{"model": "encoder-decoder image transcriber", "dataset": "numbers of one to four digits printed on busy colour backdrops", "train_examples": 295000, "image_size": 48, "crop_scale_min": 0.8, "horizontal_flip": false, "translate": 0.06, "tokenizer": "char", "vocab_size": 14, "encoder_arch": "convnext_v2", "encoder_isotropic": true, "encoder_norm": "layernorm", "encoder_activation": "relu", "encoder_moe": "top_k", "encoder_num_experts": 4, "encoder_moe_every": 1, "encoder_expert_mlp_ratio": 0.5, "encoder_experts_per_token": 2, "encoder_shared_expert": false, "encoder_patch_size": [4, 4], "encoder_conv_stem": false, "encoder_layers": 8, "encoder_width": 256, "encoder_kernel_size": 7, "fusion": "prefix", "label_smoothing": 0.1, "decoder_width": 128, "decoder_layers": 12, "decoder_norm": "layernorm", "decoder_norm_position": "pre", "decoder_activation": "swiglu", "decoder_mlp_ratio": 2.67, "decoder_head_dim": 64, "decoder_fused_qkv": true, "decoder_bias": "none", "decoder_qk_norm": false, "decoder_parallel_block": false, "decoder_dropout": 0.05, "decoder_inner_norm": false, "decoder_drop_path": 0.15, "decoder_positions": "rope", "decoder_prefix_bidirectional": false, "decoder_connector": "mlp", "decoder_tie_embeddings": true, "residual_init": "none", "optimizer": "muon", "muon_scale": "original", "lr": 0.012, "momentum": 0.9, "nesterov": true, "orthogonalizer": "newton_schulz_5", "adamw_lr_other_params": 0.0023, "steps": 18300, "batch_size": 256, "epochs": 15.9, "lr_schedule": "cosine", "final_lr_fraction": 0.01, "warmup_steps": 910, "weight_decay": 0.02, "adamw_weight_decay_other_params": 0.05}
Rows from expert 0 of block 2 of the image encoder, named by matrix and row number. Rows with one number belong to one neuron. Each number is 128 + 32 x the weight over its row's rms, rounded and kept within 0 to 255. All counts start at 0. Numbers have three digits each. After the name is the row's rms in percent of the matrix's.
# up: expert up (encoder.blocks.2.mlp.up, 4x128x256), inputs 104-155
# down: expert down (encoder.blocks.2.mlp.down, 4x256x128, transposed), outputs 104-155
up.18 095:098200170168108118116130182072085098141098156122099111141127156099147117127119153144116120149169093132076185146072116173111180068165136139150150144125083049
down.18 095:176136143161168134118119162057147115135098099149163107073113118155120161157114198063137168180136133136125109134168132090154126138072172104187155130166132137
up.19 095:132128140141156141080129156149129123086141093098154144173071157113093099138084131117153088128095099152114125127165172202196095127141077137127159121120074127
down.19 095:175186128124122150139068151143160142124086127106096136173131142137186188138138086116213100129133107145095137147150077168147135057107122094151133124116168125
up.20 116:137159113165133216109134096145103123133122075092138111143108149168132116064128118113096108209179054148150100119154110157098155061154180117160116115098158104
down.20 105:109113120117159122137115133137134175136121090121168143111110149107123139100120171133165121106086138147122122136130116164186148230085115160125204112122124094
up.21 096:150112152114169184135143171138125139100153096147141108113144152116142141161148158072073094089121178150109124108146171126188105128201141119113108143110142155
down.21 090:130169066125150110126160120181118044068151129083135101161127096133144187135112151174181161139187121106080127113087184122096126098164142108124079142097136145
up.22 100:116132108140123113140115122042119151080144075083109190048157123129080137078142112141106129159065105134170129163090138185119126104133121184185140155137098130
down.22 104:127082084122115145070149128148110099084072095129162086117214130114150042109099122141126141094135129117072135121103146128122118116152081122112154148121133143
up.23 095:181060108104114124116145124162109085071079146090124128159136065123131129155123141097167143103131206073132110124154083140149107094129040096110172114108098143
down.23 096:111118126157166140137167105066128141115136135122169136119098144170107102102164176165139151094112123145183114162166147139109132178150156149099155092078182145
up.24 098:165111135148109137116135110131152107100073129108141091199158183098160103082136140038136145150137111169182155120091107140111167119155187175125097113141136138
down.24 100:159213138133073158131142139150139116151093107128093123099077121095165139198127129113128090076137129155158106077136154155135194108101089164092117118104094123
up.25 094:164123145120098103142156111090141159178123176139117120105177178044168110094114176146161146112162150151103151123063116111134114090127121105187162125142165131
down.25 092:113130128126104193135126173094096139103108122146187152148106133159098155086145080135152053113205129132155094127151138115120052173138108167086141116156081113
up.26 101:151149173135115162108116111074147084120137114166085150204167153104108141129095068136097130128174136154138072125129147157133102161114145152137098132160099155
down.26 101:173118165185165136165158102114086082132170172142086104130112081120128162105126131174173147096164140155114128117151195115163102161169144107143124112093099163
up.27 101:072143099161085172072129134162189178070114117152119076110126107124126082153133151146133094143093132191115185136122120063172148130112095135175176114088120076
down.27 103:110114124135174106108070119156104106143113135087121106064083116155074093106129055091132123086063106178157132150140139167100140159132133173155140107139121163
up.28 102:149111170134136096151110140152165147104118109129124129145109093098138149148156188130100115115144073153167094113009114149202067096124138099094128139140132065
down.28 098:109137121069107135175131126089142127098123103104205154144126141103087152141081075127139092100080097116180130120089138113127134141134162135134114148136127149
up.29 100:105192151149075165088160041070157061155122124144175115085185104132188175094131180128079124133183175158128089110093096111144144115147153084205102131076118154
down.29 104:141143135141070106162192147159179131090149126123147102099099097112161102120145109127108131138142172077136099133104103120115166070090112125121145138128138098
up.30 102:143137150102168157152115074178114153097156096157151123170148109122109083128143091098169133166062153093147110115092142116106082141097126080194126127097168149
down.30 105:109111158113134133124117105143116124125124165158115171138189114098168142088155123053129151132136123138123118129128149091053124125137152130099155124119144153
up.31 103:089159122070081133109120100030132137163158075142194124086080150090144134141119171166138070091141140119113160122101152163137141032111145143084076139129098147
down.31 103:122110081153111159136043118093110073094155054167122164147136047125131157147107144149149101033128129137122103087118174111181185076131151116191182157114141121
up.32 100:118133176134122133160094156074121173106072071072072133122131124124147131135126083141101153098113146178115114114141128136124128097177124186142152149114197166
down.32 099:126108142125137139075171086123165113070143169108082058090112086171145150121135145148142086146167130167163201082170104141156176107123141159130092118135095068
up.33 098:148100108110171133102140128091097190180171078157129113113144048145099148092124147076140121080107109133138116068096153163175155133133159126117055083034119103
down.33 100:186080179146091142091127131120108099115198114199161103157137095163143123121153160126158147075123158167157115101119119149152142106147127149201097074105148114
up.34 108:118100107141100088053121175058199096115159179088140137065126117120164136103117157076118127105140187098105092124113130112178100125150148133120106139120152151
down.34 118:106113166091140154142126150136118164112058180057090101145108182102141104073102126105159136122111126136164170121129215156210113146135082129124191091134133123
up.35 099:146151107155112189170140136123179144130073065105097117131110172119044121000136077143141102139123089127108109145152122109109141153164148113140116129110179087
down.35 098:095164131093138145099112116131129091081156156120138129124162148178125129115123098112187108168131120143149175155108140181118116139134111132142167207100100082
up.36 096:185162119125089083163111157082152059127116115201080139100074107177122155104130097117162108094121149122111193125187133176100095199135112197107187109162226071
down.36 104:160089142127202138142156105154089091139158085162062107174079144138110133129108146097131143181080177129067162121136103118193100058116137151132076097105112085
up.37 107:148066126119114150118112158178141144103133082105128117173127185143222062108110140076152176153115088106149000106129145092136199113119097120085185116210165127
down.37 105:152152147128072176184133098112124134141130140154128117176162118104153083167123093152076148255118127123150166130075107123175140187114044084160062120129142080
up.38 109:112111117112109134149161143100077122092158148173179111060174135123127138195113171168164144180112064112116120122102105115144148119162134087079133150078052092
down.38 105:150128136121115181109140105145137087147130154144102167148154161125172124107112137122153199034124109143172133137160081116167145057115105124130095139107104123
up.39 102:096161113082117138152139090118130119125129134113144136111114106128113126122118149141129105097099143152146118124118129157136078133133149114106197120124186092
down.39 101:127147106167090148101132085138111158140113089132144118128141131154089176115120105044130157120112091179162150132180125190130174129118140146135148124119140208
up.40 112:142122113121090131172135147142193189154069121125135097038110101116170154090104086151163103121125180138093119148199131164099111163116132023127190129135163108
down.40 120:105128115161183151154148089127127171149122111108092129118121133125085107109130111155124125144145123168153111147143095098179079109144115123150116172120110153
up.41 089:125132154163136103111112126207111098118107076134162166115180146143157139096135094159133130134134080152080075132069120070139082128192116150155116127120114139
down.41 096:112151113117091131118103140107143118128152189127119114127163181111130168088137072151137174150105151096149109143144122124128132133131173161151123193176172063
up.42 102:129126100130132138134130137095116141143133173169130096128085115133128104129161160115135123128181139099120101118109129128162135168152150163182044115084075123
down.42 103:145141091149086123084112151088158166034119087174149106113103109184184156095157120084143061144164121092084129155128154155094127123144153080176190129157072068
up.43 098:095147158146160105105135168097151104157118146170075116100117165121132102171146065149145108204122146008161166161104166156174117110119158080127174125134137136
down.43 100:142137093117146140126075152085204124051096145100121112151179161130226129089161104086197182127138146141074126099160146163142107177119176094105066155159112042
up.44 094:181172088162133131079153144172132133112074132136178097109145140118117146144118062187126094110101144128117057134109116172076068131096147163103178122214095086
down.44 095:092174118103107082179136130154164198164172176085133138109150116155170155165119123118053146169196194107140198174160116153099181094120153156140120101086136136
up.45 100:129166118136139137149144103084110143143099156077153128104073179106138122113144107084151104068104066106112177168178104120169177103117143105109140123141163075
down.45 101:158047140079162164110147133148144179129117035123161177103119191131162169160168130130106093128182152149148164127112120108119153136204189136126098115101143110
up.46 102:133134136138077033127126180135152075044142131179114120064132075108077143138139149172166183133095121147112169136169121120155137187128143067112149131083066133
down.46 101:131125159145066138179162147161135120136159137113162189147142108136128140109167128151117177099109120126117159150090139143092121147126098131139033122121038188
up.47 093:093130127145082162117146175121144111141139117117161164121105144095174118143156172176146171163147162151118137091193098164163135106127154172111094116114121150
down.47 095:134142098122108152040179119132147149132126133096111136097122163099091158133127167149082087116130103131124184155113121130136089095112097122129055072132104123
up.48 093:153167095138090055176167079144192146103111113141131130141177165170107144133116077162180058099072126114095088140132156169149105141149139022090115146145156168
down.48 101:137105136125090089114091102178116183221156215152140175088114142130142135180097056162162161141124122098111107148138122167125128190171167158143150182131111113
up.49 105:135139110125118198117120165163093178086117068139086132201165110120138079110122103101143153143065135203118142159131156174110165173088064196141091121070113115
down.49 100:182128167166155118140112142115055039132104109108170148138111039148117192089144136153077105077128068148154163106100130109093142118169116135132118074098159120
up.50 102:159131150175117135118122130142150127079185130062118146034138147144156143059138116123098161102096194110153092112089146137116047124152156149098148140185093104
down.50 109:129128204098143074140168161212107089064104127105133074134098097168090126158163184139145109112184164114120174159116119163118089153113125152139096111130085095
up.51 102:125115159099104151160116127095104108134128116147188129214069120123103125149142108169154116129128071148130080131146122085149086010109143093129099117047136115
down.51 099:140134145115172100134086122157099151151070110118123138134140096051126164125133138145148124104126104122133090122071164160153117130070141123122131181107194114
up.52 100:144147155177141098139088130113075088083178078091090177152110124149189118137091124101156169201184119160124139115034134194110148126107120134159140124188103116
down.52 104:161138099128162106099168168156156154090158098119117140142191156132144127186104170131083126131129148103115125150094100106154136060154101094129099149189132110
up.53 098:141113137128115113105134118107173142187143162202083123156063169120086146074131122137113144140115113076133116133121107129200141100158120109130137148147081134
down.53 097:105195180163069145098171156140107095110131144124112109144076120189115125131178144129121113155116123128172141121159074125138155054103054139091149114098082158
up.54 098:123127116083118148137122126173083129115157122113155143132174162116114114085112060114140149155118105135088111119134131136160118162120112088170189148132173117
down.54 102:118156156153100146135099187159166140166108145142121110156112120132155098150090138083145155157112143122077172150093098134051183125143110164074112120145145151
up.55 093:094110153135116105065144117211168158132196106142120119117121137115154157181143141183139095101117222172123098114035113097103143103170125131133143122159130197
down.55 089:142123150088196111084094118130148118100189125121103166102114094150067180116107158117167093140062104158126196117101107183143133105071177111143155077150134150
up.56 101:110180172117054181117145160188092096106120083137100164163071142106199138118135118099131139096151156192095139108139116178130101147057168139146107125123117147
down.56 099:110066064104218144159152136104120173121152133213111154103156077142120114132135200114155155099135100143126096113152137086171155101135114145117066137170109172
up.57 101:158205182081056142111140146149141100121141132150204058121171071120127077073141142142175126206198115072096130090096156138114158176116116128095116130172163121
down.57 099:173159137130139110190127159128142104091093047119102191073142086108172100137101126114169126099053175165106117132119123076209138083120090097076136106134112114
up.58 097:151095150139045064134147122077103095147104068110126127037124150145184097141126088093156096118149182081162102144139168121164129146101165142091136120113147182
down.58 104:131100190084064123138175128115160178151147129141122101119128163112093090122125140150136130142098089118165118104119135101166134087111166186148156120123112106
up.59 096:119158113120069139142061204151185191142108179099102152206137056144108110188116168145143189158092178130130146115106128116137100071183103160122151134050126200
down.59 097:119177107110164041115133095148131124076139166105119123126090125042150056133122152179097157158161178109117154186138125128025091127125121147132212084107153134
up.60 100:140139089095078126085120156114116135160103117113122118122167119085151153160172130127145169168141153146141152133137144086172203097118101143191195143187204087
down.60 098:119099133136125159087144085171101138108150072090090109110095126186140147152168133123131146136108130154137159104103093098132098123103174095141121123105082103
up.61 098:123097124141133117093143161056110133172111099127234152121248047126159119129118134146097100138132074083182179092083096084151165166179140146156165155150148167
down.61 102:142169101096080093102089130077100066100121159073153154114103112074151124132147097124088132090117139110114130157098180142116176138168146124183129160121161134
up.62 106:070124131131105070104101142096093155193076072074106147109131144157124082131096084071085142125129084135107102146136132132109127105180145120135167108075102158
down.62 106:175121104072123145085131143090132115145138120136061091090126164115157188143125078160150185116143087126086113156172141146097172132117157140085158095119112079
up.63 097:152151107158081117149131121132124093142107156104107130112145095114093092141136180174161163073147115122150172128116128146171096069068129065145082136172091119
down.63 094:075092160172132096093125166153104107089168087162108118160201043096095129127153153156100153094160111085090126131129105164145127127125115161168071061143132172
up.64 103:173104120110125115082156107186136124124115102062223101129067156114080140089155081099121076080144210120122143157116176174169054142084160126160092162196086102
down.64 100:116131095103137102166151155134158139085134109108022112158123125095089149115136077195122065145094147103153086108132148122092161189172136123135108106115129174
up.65 100:159116123073148173134144079085106175081121093124139132154096130131126150169112109171084175174145040129145143140151131171125119085129128176132121126061110145
down.65 097:161100092135179107131115120155118148124099146158137142124133150082164118067116144103086141185175133138075110129178192146075143148065182149131093084122162167
up.66 102:150128129089133104123148100130077127145101166112122110137135138126171178122163117148125083107130128148199082112133114115191102153119086109185133148108128155
down.66 091:143139154152154121091145175112103072127108118112136105113148086118125180168170128109135060086129186116187138140090170123178098172216124130198109105124168119
up.67 105:141183126139149047152133133109148141106168148137118106129092099135146163129128153168168130130080122188132136126168120130110118038090132148185117102120135131
down.67 103:116115086158144110073138085120123082153116178137108186156094155079103123145127184151118171144177103133147169105137122132131175109087112117180149182127125173
up.68 093:098176126112139121119133134105141122120134133151137156138112054160131129059116131151119128198135119131161122092149114132114083033089101080097111105143161103
down.68 094:122099124125172117124133125171109147048169165138153146103165107189169156132140151135137126087080107123133105123156120127093172174085118126051149125144110072
up.69 100:106125141130148210156129159157154104070161147142156135161124137137135127093148076113120139076149110132095131136132180130113124071109094121131140147141099117
down.69 097:136129117144141116203074151147164131152100152120045136082153159166126134151098192106133133144121104126163157092140122102111142083109217162113194124104136174
up.70 098:148111127138095124068177095110087170236145195227074137135125138119157115106130149140138076132096102072124125108139140133146087100161210150156125107084107127
down.70 093:189115153074105141052152087147118103076145140203174148184075157207109158136163110130145082126152062124146101117083187122137131103149096174143116143142117165
up.71 097:133190048062145069150125143111163140107103151162070107146087050112149123122116114134097106108155171088113117120135137121067154168157191109111180130072133216
down.71 089:189122113180126116154069117137127151076137183149116141142172113145156188147130101098157156124060087102075078127151111117059162103143194113191133106144120121
up.72 097:127154132099128152129116170161144116193132122048088110106078133122081204123156075160116069108116131086162113118145111144186143129096112131128239138173138138
down.72 093:126178099111158128134053143140136086071098124116132080126180164162152162111133129177116105105120134134161141127092053140131060104107171116147020112102179133
up.73 104:144138088134150162127148152061114101075173118127070110198134207078068132140131161159158214089098159105138092110126170155133125103171093152123055109120129144
down.73 106:141108172063183119125107169144171121104137096153125124126127101159102124163117128174122141092131102132172129117143189193137155091092144116158109137139178124
up.74 108:098149114062107097116123108115217072109080080165106154108135142106084150109138138200162154151070117115133087140163129114141172123129120076062176139108124155
down.74 101:134167173127120149142113114161130169130133179097197166117189125122169149129152148138159116157097049172145143144138153090084085134129073161096115088129108126
up.75 095:159160134131174155144131116138189095115143169162185086149158089081130089143132145136139152142147085123117134114132132118147188172152089149129131108129111107
down.75 105:138136118151136092092093121142152146100163176162138133135149137098129066062116128144120125105129179098143090126111115116151113142118131201101190146147139122
up.76 111:153162114135154147150143114100185137155185219188161132181122135070166154067127091161096143138100171164117070133140147087121058123152110066167108153113078103
down.76 110:124106108128145087123139165110152121168094142127132150114128176108115164081115132174136098147122109115114118130084109164165156135127131163147174116128056149
up.77 097:145039090154114114174087082144134118166136035137120117120140135156130109122133059230101168054149113126115130150106117123101176123085090137145108138128172148
down.77 100:137109133133118145147191178140149114130095101139140150095099148162081151132114130157069137088130178181099134122127093171141089134095108138190127157152136067
up.78 097:168149158146072150071099130113156133077115087145220130032145168128156128115172125107146116107104120084085162117116164132061089145121090096183113113208106148
down.78 100:127088125113072082148116097131155145148098171092069103114124157117130141119164095148114121147125157129123136121133137042064120226130112126079196169148136113
up.79 096:066079142129138083138125131159109093184132075137051110134091175110102160156143091169114085124128164122112117087181167138094095152063173125161178166123059134
down.79 101:146149144158132102128095131126111154160124165131148163121083119127103141113149090147125096163086161139158076131127125099111136075131105161122124152136123126
up.80 093:144096128037136109122121114090113108152111060132101110068157113109110150172125149124098103125077065151101092150153127128124207118115126052148172107125147111
down.80 093:102159131107061112135132179099103106143127120133075089084130197137085135075121146168068097108120117059127126087127163145169161146136169137130178131119053036
up.81 101:189110093141103151108151173140131114092130143077105119197181122165089124162115153117160109159106190115123155124075133135136128153122121151164183144155079191
down.81 096:178176124109131130175079115140142150096172146105126172145092103083103115134173143143129166199103166079110069135061111122080131123073166126176070137130151150
up.82 097:111079093161123143083132117167144080137089188064109123041137127100083122108121128124160125118132061101138116099198143087197158129122134083130164140024134122
down.82 100:062119172129058091177093105155151122136134169159121100161122172141072171141121140168110088069125139093176107119200138116066144122093155131173084108095079121
up.83 093:093076090140139090101134106145162098142204110120157137115146087099158147180138104137134096123111124124126126130112165069176161116101098093111163119139176119
down.83 093:146160165136072125168056088173073104091141121140123165170156067065090115097134055099095162127113162120147129061129100167080115094113142168161071086119143178
up.84 098:136134151101064102146137168177185151139145121035211135074096148082113119139186089092131131171075179089128070134151081112113152162123143182145182107140136164
down.84 098:142093151199104066115065112194127145124104146074135138143154091129164127100131084096158124171165064152135168148103118103119175148115170101144109103109070116
up.85 104:128140100145090159049155126150116115115125056114150131144160134191053149111146122165109150154130069115136159160112137119167126084143120134141168168101139083
down.85 106:121155192114165128155182121195078152171104155076164152102172145167139100128144130145078152104140160160114151139105125166182086169122091087147139148089150105
up.86 101:140057084136107150138111196114056131070126108103097070149127166126097120169160146122078171142161070164133083105132123117157147133144134113101106101105123180
down.86 097:142124123110073156165181142080123054093085102099149105118159170094145120085111170045147165121158112145088099138141146136154145112125079165118124148161110083
up.87 099:121132139130124098137159144174169150084205124117158140151141082204095083148120166165176164121142058101201188135094107117083134095143128169172107066069118152
down.87 093:167146138082090147158115208120134116131133143099121158098140121133160121106111191115141105135144115147123163149143105154085151149132075149120199134104112122
up.88 087:177116116140158080101123129151164146108135108144072108131170162163172090118158144136152109124133094134122073122185136135132118042064125131187156142132143093
down.88 094:105115128187121078101142128115148134165144135086154180160145106125123180149159119146187143100103117111129110127104182095086139111157090134147136125159106120
up.89 099:207083189142148139000121107122093178092195095101139096136139173140149138117130162116099099128081112109110129165104118142161103138074135133119077132123082084
down.89 097:121065161128153112126159156120131145030140121182054147037156099104152126174142100065130144128176118092142089120111188076139096136120127086134095078133151060
up.90 100:119116114157138139109121166180143182108124174121205134104187106124070133117105203142160123171072159132104198147206165158096096070132120050088134129148098158
down.90 100:130114087149170121071113123132090146125127143140123158152162133110168201103115125137120067190108154115149136125118123183112143084153125110140125064123157136
up.91 104:092177099103134193097125140186091164115150142123135128199081007076048132083150123140104131145143085155153171096072141127069078097153103213183178144113133154
down.91 104:110101133123080139150089125094150117150123151094066122137145063156103066142148141135111137215082133153202123109138094064078106165120111103128128105106060099
up.92 099:126089179153176139162138082130118173112060108109135134141153108150098078049125151086125109175150121161161112164201121121114095092169128081106134085119141072
down.92 095:126114147144086138181099118118137082088119115084103119083115141166162197149116092151083048121143157151115132169127111120147088148164109104092080123064102140
up.93 089:124059087125136102092170149159126091099143166130136116088141159141192146169143141183138139065066096123117089070124098139081186149144144143055171143105175156
down.93 093:156119085216147133137119118143082076099104090083138142093155115102118150197104122135119112190118142119140123092134176197154106120136144115116136119136174159
up.94 106:119153174182080130115083157143137173143138073186120120153171128098130133048103172139153168119097163093137152088093136130078100172095082088116072125144122113
down.94 098:126110071138096145174088141129137075095085178168169147114099066238120140147132099161132079122172150095161138201133182162120092135132148117152104136146072175
up.95 111:161052122125174134147116120145157179065136100115118111105067193151193069123119112142091156132083144182109059125142128096157138167147087075141137112138126155
down.95 106:118042158134151115175142144136127143121130162150147137106098138111109139138108181068135147119163090128156130169083107161087141115084105090197127141127154106
up.96 103:177126204148140098070159119137123138161126087119123149111102141115114115137125156143122097116086062068078099140131119109182126099156066136167167083140156156
down.96 105:142122124115142138103129148161175132106119133177170125140154103142131141082152132066178193161166109116102102117127156127039181145125057093094139144132128077
up.97 096:098137117105101094172120122111150183146124157202119118076128096152097118160119159093154079132152105096150202163123164096150122087136097091061155142106098106
down.97 101:160152154127040089086117101142120110127123148175135087099156158186201085101111116141127122092095119109123149097108166078112134203136118180111154146095159157
up.98 095:149127156107095176094131122210168137158065077074078128132080109089096117156129080103172119144173173155099168151122142115091088090160100124126159121148160091
down.98 095:103074056120100132111095077118163164182135136091154127139124093175125171091108152123121124136167140134111161073080111136110076191144120098147123120129127144
up.99 110:129155124105093109117111095163125113181137132087087178085168156126094209063118154149091138124136144200101065149080107142098140109140093055100181135162126109
down.99 104:137162132100134141073109100088106140199140143149166068143150155103191105140149204102158144134166175148136085090125125094169114098118093114145103170133179083
up.100 106:151165101095082116099119097118141187219083184115055169130131161089130117160096194127157197154167156130113131126158137154088093101170099170122146144101158157
down.100 108:105140149147147139090119105061151119151140133146128125089112114159170054171122119142158143064189134143133138114159122131113113152145159153127200160150138078
up.101 099:148092139071133181087152137142060171028162126129199148066210159128090108092115137141167158198138122061085137144097150175099119226125124105153137124121111180
down.101 099:108149098124080081085179109105161126104072124134134101090129155102156100139128096149083160137133181107109150145142116122153133148094129083102097132128124112
up.102 105:151099184129093079113159119089144108213137073131118141124138127173096142209120097129144063072083216135103122129130113105158129141174141119068124137069165122
down.102 112:094141133124207149056106130100116116144142082125141134184148152121152132144110078098146096170111142140150170156143103129144139146140106135088095070111165149
up.103 097:160135147167148163123121119127145113086140059109098112012132117149122128118112132096093170094085058163147108179157137182162159123145092105205075114098160073
down.103 103:127136125142169125118198103188147108203094108096120097091153136116104095144128169169133130140144154166154136165127146144145094155120085159136126081130136140
up.104 105:134098094143091167118118105134109172130166134125126141208112064116123126062137103183086148105134082173142077130126077136099100205088107131110128115074116192
down.104 101:123164136132112097178134081145176117115141135131141116169128089131145197095138128162173086106052080134173083142127130106111172155104174157129132075129165073
up.105 100:145112144166095123167122171149140108071093074075152155116119134094114082144147145090230098090156137142089106146149183108198138174097094120108105089101106116
down.105 102:103146126198112146148048120109111162086108059154100134131107088116161182141133142130174159051112092176076115064127156062138136104176127135113169122118113072
up.106 103:143107082125122061087127134109094136076153068131137173106149154137070120147103108166136169156121114154070189122121136177108118124159122175149129121153139149
down.106 103:153081131138136117143156160167098156081132100169136144066141100092134116129109117086124140145132118134120209070168128114180153113152112157122097060148124125
up.107 111:118109083109165158112105142136181189071105150084135157086096134079158145167145121111110113132138109163147194103172118146134126119075120132167116135134132200
down.107 105:117117158096145138140099114099121165152134156153147137046191139134133164077149139083115136178117102125101175069149056119171165103152116155109070119111129159
up.108 102:109101120127165086126113131127163114160172148205109114173163092161127119117166140108142074043125115172131150135128156145133069128102187135121145119078131174
down.108 105:146108170105125130085073111106158127172114098139143107172092113094066108130176118093111157115121133092121148137091135171160131125154127145150225162119171108
up.109 098:086194134160130090150151104135104140074134127098179134117156170085136162145128120107079136147137130050120111091096169141144147139095150076182120127139069128
down.109 095:177122110133099185118177123119101179164113139113200107140140105149107151152126113140149143147134129096104123142119089139130083130132179104079135175127216171
up.110 098:175107160117140110130118123212136048137094085157112138214161151097117136095098087124111105142103119122173149113154204104129144165131125124153101142107111093
down.110 098:123088127147174129081154166108111206135104148145087129120090095089141082086112136090101107127110141115141120148082147116169122209110152088093148140150181132
up.111 093:151110152128124101063130166123138077041185074146136147188110132105153132161138123065092124124121110094173119140097076164167190111149065124122087150139138203
down.111 094:126136097056196094090182108106142120121129075098164110184110089096118140202125142073117092095116084116120176175149158139161030082128110075154122107098136127
up.112 104:144109136096106168130146152117132072153170106134063102189109132108061116159105112119125093040101138077133155124121131196147156095090110190098143127095094163
down.112 101:110082140130211161173140084139139171149101131110124190168106128159073089181154170097081102174154122153127126152093094053147102152151095085079223161099128159
up.113 102:155145157153098201165174111112070121077181083149175086129202136082156135143107085114190074174184133130146133115133059144146116088142119133135152149127158116
down.113 106:103115171100049152088113130127099097104131142122122094093151117124139145115103117087109099168121095106155117107167169096081205075096166157090129147157177115
up.114 092:163109153178157092167094134135110124092077137183110151135166083112209091150146120186107159116151103142145078151111156140079111099104115128174181102176182154
down.114 092:156073101139133143191091074153121084132143165126172153136139114100098197160147120131146137080134133131111097171068113119122093142090142152151146157125138204
up.115 096:079124097093153129138134129142087203172138161134131119138124148114141090095151183149121180169137118125134118103135093149121075083138136118112162102094179144
down.115 097:133137117148120051122113169114163140104144141125142106153065089155105137148076107138139194134061164113136147114143088154139110120089160113132155111107114165
up.116 101:141159124183091134143115125073161077122120141128186133168158161107110117078145123135139142069169155091104144135172100193144185127118112233163079149137124100
down.116 099:159163145148131092108198108112159146129192094119138124117172127094082158129157167115139164114126135137148117165115140133068204158111132085141149104138089128
up.117 101:123117119140129158144131156064163094115084146154089111190112142115160133091109097110180064088106106080129140107160116149135117145137150061187145142095164085
down.117 102:136088099116103170178088181133149101131149159084122133136093184142147127128120094086143110107139176119128100143143079135077115130097119132136114215098091147
up.118 102:123120138170178155172157113113103151155173185118123144097187095128114111102143127105157106122123102122143104126152117111115131188104120059167141086125173126
down.118 096:131184170065130095126090133100167121090135121085121148144150098172146091105097123162094125066093172054218211104085151070111127181124061119142092082134146125
up.119 093:171160098152180135063111116088144134141123123178172100043156176079123155162138089164124130125084096119082138156181163155182159088117193134096116150118148154
down.119 098:102104144128118140131131146147150153172103102144170106102088103158142140149149142130136122127130173133114119164107141120117125144118153069180172109126110116
up.120 099:142109122157150110098138180070108102187076160088176075125078172089174146104141114217120161119138107078132120150149084143170156085179131156113127145116123179
down.120 098:139115117075146109117156068127102129128130112087107138129155154066103136136141126137076072151200126162140080097126093143062075151105102073159131152125143168
up.121 101:118042122136141148165102095170173193082156158115165172187112067067082141100147116151122142150094165134158176129064083184120034119174159076186136124223140105
down.121 105:132148101133139126098123125136155150142171167134089118042128060072120140164108094158190132142091152119133121183111193088144117098105193169070120183152098140
up.122 095:165171125118166134134125106159090197106131164073210111077150183095070094198119133109158125149141122152098018109165145113167185130141094169162160160049112132
down.122 096:142049167156188143102136125151142143142142151122160091134100120160134153076100111115082127154137130136130073083142186065145114162139100120156147120147122137
up.123 104:132204138126121102171154108154141078114180110183126139193177096148087130126125109096099120133116166128098137114117105209086110097128128090101166128048165124
down.123 101:136110148139042163190127113125113134107131122163090104134138092108137067191125078111122101216139140145152130179157130147091120087127148127141109161120103182
up.124 104:135058155141155112107114116118144126136121075115101154037084112132094090056141107148147133075195105127126161109118112175115124104134183131093162122155134118
down.124 100:094128171120164173121134132115179140178095099155154120212110175172135127177128134123125143093084208100147141137163154144153112121130152146122147160144182154
up.125 105:139088125140093075119150098112203120053167038105173176131083111099073138100113150134114121123180123141161175123078156148126094130159176129165124109153146149
down.125 106:158156050114112195054102170149103052195221152152153135194122105098168183101140096204134124139122129148147197163104109161115077109108138112127185103144115154
up.126 101:140129085184080131152147136148143073182104157140178101117113136146040180046133060099077088107122124110149073114136135142145153162106137133166132134078097135
down.126 099:136173111153109123126137162082153118124137079170084067076147166103178078108139121144093148159117129126115128112147155104155185120171193123151125128166167120
up.127 101:084116166068130103095134137125103122155081126218116158083241055151149120147128105155166139153087165112122152125091112068164142142134105124040143126123122157
down.127 100:124222090093185132171080106152121159091145206102131133187138151159119154115115025181147158106129079144102132146108135099059126136122172133171133059162123185